From a checkpoint of a small model that answers yes/no questions on an image's attributes: encoder layers 16, fusion encoder layers 8.
Rows from block 11 of the image encoder of a small model that answers yes/no questions on an image's attributes, named by matrix and row number. Rows with one number belong to one neuron. Each number is 128 + 24 x the weight over its row's rms, rounded and kept within 0 to 255. All counts start at 0. Numbers have three digits each. After the name is the row's rms in percent of the matrix's.
Before each neuron's rows are labels from the 100 images, of 14848, where the neuron reaches its highest value: "patch colour" is the nearest of a few named colours to the mean colour under the peak. Only what is clearly more common there than usual is listed. The data: seven-segment displays showing three digits.
# fc1: MLP up (encoder.blocks.11.mlp.fc1.weight, 384x192), inputs 96-143
# fc2: MLP down (encoder.blocks.11.mlp.fc2.weight, 192x384, transposed), outputs 96-143

patch colour: grey
fc1.203 091:122131152124127069179096141096131127131142090126115120151101104121119116081160086090143129147144102121115150131156117087154141125140130133134145
fc2.203 099:100138121111091166102125135163126118133119136088099133096163157157114132137117162155131143110157131105126155122074163132087120109150130125102161

patch colour: blue
fc1.356 089:119139097152103118117078091125125116134171150111149103137124136153158128154139098155151108096111170109094108143111180166129133108114121124125098
fc2.356 090:181113129089156133131144116118160097158105087161127152105150140135122147135157163128115106147153105174157143122113108117112133150133105092164131

patch colour: black
fc1.299 116:158127032123109143092123108124114135130177112174157117148142100119116163122136140156126118107097142111071081145125123112079132154123122123114140
fc2.299 114:166126102138149144134140115166158111097122087134136137154132114139138093102107088107118051106123114122137148126122154164122094098157119124122145

patch colour: grey
fc1.88 085:135133127147123133146117142175096111090116148122126138162137110137088147101078120120136145120114178121158139127132127110137111134148144120140137
fc2.88 085:128128125159130120155141105118128128110123097122075165132162135144143101168144136122121061138126092159136088108141126161111129164156149111155091

patch colour: green
fc1.97 094:111123151130088099143124086088138138104139146119133134115115102140105134101084155161093149126032130113147134099144218133126154160147137161098131
fc2.97 096:105108109124116118097101078140134128136127115131098132136116145137115165122113140087104083148107131147148150129106159170124111105109138121151115

patch colour: orange
fc1.20 118:132154139153082134122109123124172156116118147146129114140142109118139120146118164114086115152114141136099102121125101134094159117119119166147113
fc2.20 113:111120140120182121129139151122105154077127103129114131124161096085097126108117125135085190131147090121138106115140119120103182150109132128106077

patch colour: red
fc1.40 118:144159172092122120154160122112117137138133114150136137124108115159156122156090185148139090071139146086120163169127112151187108139129146124119146
fc2.40 115:115143092165157125121100153100152101116112121132132126137071138089139116119140107185119166131152173088130102134109215110093126139130111115100150

patch colour: blue
fc1.340 117:143122106124153142153144103102153138129120120150108131127095073086093152147107149129132123136112170133110105135162137104136145118140126128170151
fc2.340 121:083132121114131143134106176191122127136143158077180143124115046147153109140149104114140189152152105122125141113133155164114103143135138146108161

patch colour: pink
fc1.37 104:122108140124163057150110136128120143145113144140116144130126097117144156127139115185123118100134092148143083116124133127137129162145126118134157
fc2.37 095:140146155137122157129129127113120137161130139141071142173136132118150114144099097117082115150119133138127115110167138084156121111162121129089139

patch colour: pink
fc1.19 109:154129212138161062113152145098132116121125149113156187152139104120110134139166127158085099085074110176170157122148154139086132170138134113130151
fc2.19 120:131150063111088111141138084097084147143144127124089146123132121082153145123112101108137135166167136128109105107147116102167138133128113119146108

patch colour: brown
fc1.138 101:139168091150114117142156083069106123111153131129154138132136144098111126153108082096111163152136168127075093134116133158118123107161134070146135
fc2.138 102:113169147128097124142098107146112129126102105111134121111201123169119102135111149136120118127117091120140127135154099109110140100103114127064105

patch colour: brown
fc1.68 082:102135148147127085150144114146120184089169108124099139113080161133105156168128149086111159164114164129149120138116126100120123139132124181169119
fc2.68 080:169116128120097119150122143078123093113100143161134108113148121155112118122117088178147131128111142128163132108103115147141120121137120115135157

patch colour: green
fc1.215 087:114078106101141092158150123076098148132133102143137119141103129102116099121090174149114094108135146145151080121094117141146141155108133108085138
fc2.215 097:129149113140144128118113174131154147118124114186138124158158135154124153178161126140121121090199149115157168145122123113093153159115104134147109

patch colour: blue
fc1.321 123:143125122121150154143110128123107157116164152124141126133150100114121132135093115146107039127132157131157142153153115126127142140140127128163106
fc2.321 144:126136124109125108117132173153113120145130109130147132119123158110135174143117099119102106135109115106129161114176124119126097113126141119148117

patch colour: blue
fc1.202 089:129164154118120139153134076113145159135106165108098146100147128128107083117152129095170116102087137122170132132119108107123137174107163114066090
fc2.202 088:114123098143157137095121163147147124158134125150154116143085081122125094153131131165084110147163107167113114125126172135130130128120093146130123

patch colour: blue
fc1.374 092:104124128104151132107131115125166142155124157157141164135119117148157138106156090190103148175135169184130127112153101132097151135117137132161112
fc2.374 093:149138162100155116133112123093114111120135128132152115128148113142100104156095142055096120102110128103149146130158126168173136138141136145088132

patch colour: blue
fc1.156 106:142117148130104195173139148111098171122125128115111170163110118163099141154126131126125127116170182144131131133106157103132105143083149091114125
fc2.156 110:109126110130172070111135135083156114123111155133169129158176130092133164119139091135165096121120128088101119104153179098098140124108132165130081

patch colour: blue
fc1.0 097:104135119137120121112145099105125147126122103117125128155116132147110098156155178109139147160127112122145135131141164071147123144139105149156129
fc2.0 097:137136133117145125118113117138153136106132142106109147093122128142162149107148104123094159156095132121121134105138088182089142162165135135083159

patch colour: orange
fc1.74 079:104111130110122170130132078118113159164112100118127132091149151114107114147131143161128101129154155117115086134109056112098199170111100155115150
fc2.74 081:153153148119107101130121140134130130084151152117087133204163107159148150168149132147087171120087123143165131120086167127150083154118118113123121

patch colour: blue
fc1.113 117:148186116100111146126088104117165095141147092127120086126100126145079083154123156119153148135134150152127108130142131154124165159156136131156153
fc2.113 107:127101120121119134143137098140174121154084168126118132119132135146150144100091089137154167132127157112112149130172097100106097127100084114117082

patch colour: green
fc1.330 103:105119106143136103129105113095147129122156141113144154140105085115098123166132107126129127202130111149149134158125112130111150109112125171133124
fc2.330 093:142142115106143098116114103159138141087127129144156097139134115117167096126124136174113109133107147129140138174108140122119113099138144133119128

patch colour: blue
fc1.270 081:099125118144122120123158147112181135149096165160176106165143089114114114092139134126098113128113130111133123147113093137094141158138099101159137
fc2.270 076:124128119131152116094119095163099155143127113147112132099087146181133103129142129114120135142118122101190181117127122108107122166108139111105155

patch colour: brown
fc1.184 107:122116110124118098164095126086172115140105131134146091124140134145133168088143150125137121131125101136121107112107141138135100096153146140125132
fc2.184 097:143163123112107170100127091125107106108167141150109154102134148131133130085135120098165107126110154137145131149142097118108155137112115107145127

patch colour: blue
fc1.347 105:095166146111113099131125124145167114115135155217119087154142133104135113118122148094139125055102154135087128108151101129128205168133124136181152
fc2.347 100:114106158152101143137148101088101104149113097122110123119148098124125122137132129118135132138171126129149140126088138108150115160114065115139137

patch colour: white; pink
fc1.144 136:163130133140140103148095110179107156122112143128131148100123156107110128104141116113133160150109167138128132136140096089135141090161096103112127
fc2.144 144:119112130130120155129113123161117121158107119161115113128122128165151118131139132114143070166161165099164117130133195163097127146130114147142105

patch colour: blue; red
fc1.365 096:153138056119148122139186097141118103104148131135152145133111114147133094114120148127080115109145105136140159126162075149139157150164125149149185
fc2.365 088:098125119130158094101147114077142145136105132147113088120125136121129156184132135146120149142145153110129104101108206081100135126115159140132117

patch colour: green
fc1.310 120:106127126125158087145136104130150130144150129107178165162124118081113122146145090148111118163124110105149140157122096120119117161115113153113102
fc2.310 101:112111049134115056094187135112124111109091145137125118104115114116150091131131168135107102101162133118119133183146147111145125113149125149127120

patch colour: red
fc1.59 096:110138120117145094103140111084081118147155134140143121164150095191142126122127116150110121095126138136128115127129135117132177172139159119149129
fc2.59 100:100121161132126124127119158155161130087109130145169082111119130064119130107153149152175161146117146103141125159153124093137102143091104138136123

patch colour: green
fc1.282 088:100141125108134101182143124111133115132112143148121099115134122174115132190136131131130095075160106143142110140146121158130144128150162072124111
fc2.282 093:154107096143127151101167112129118119120129054118118135134135186089133153094132143151089159128105167115141134151162111117136125139133133137131139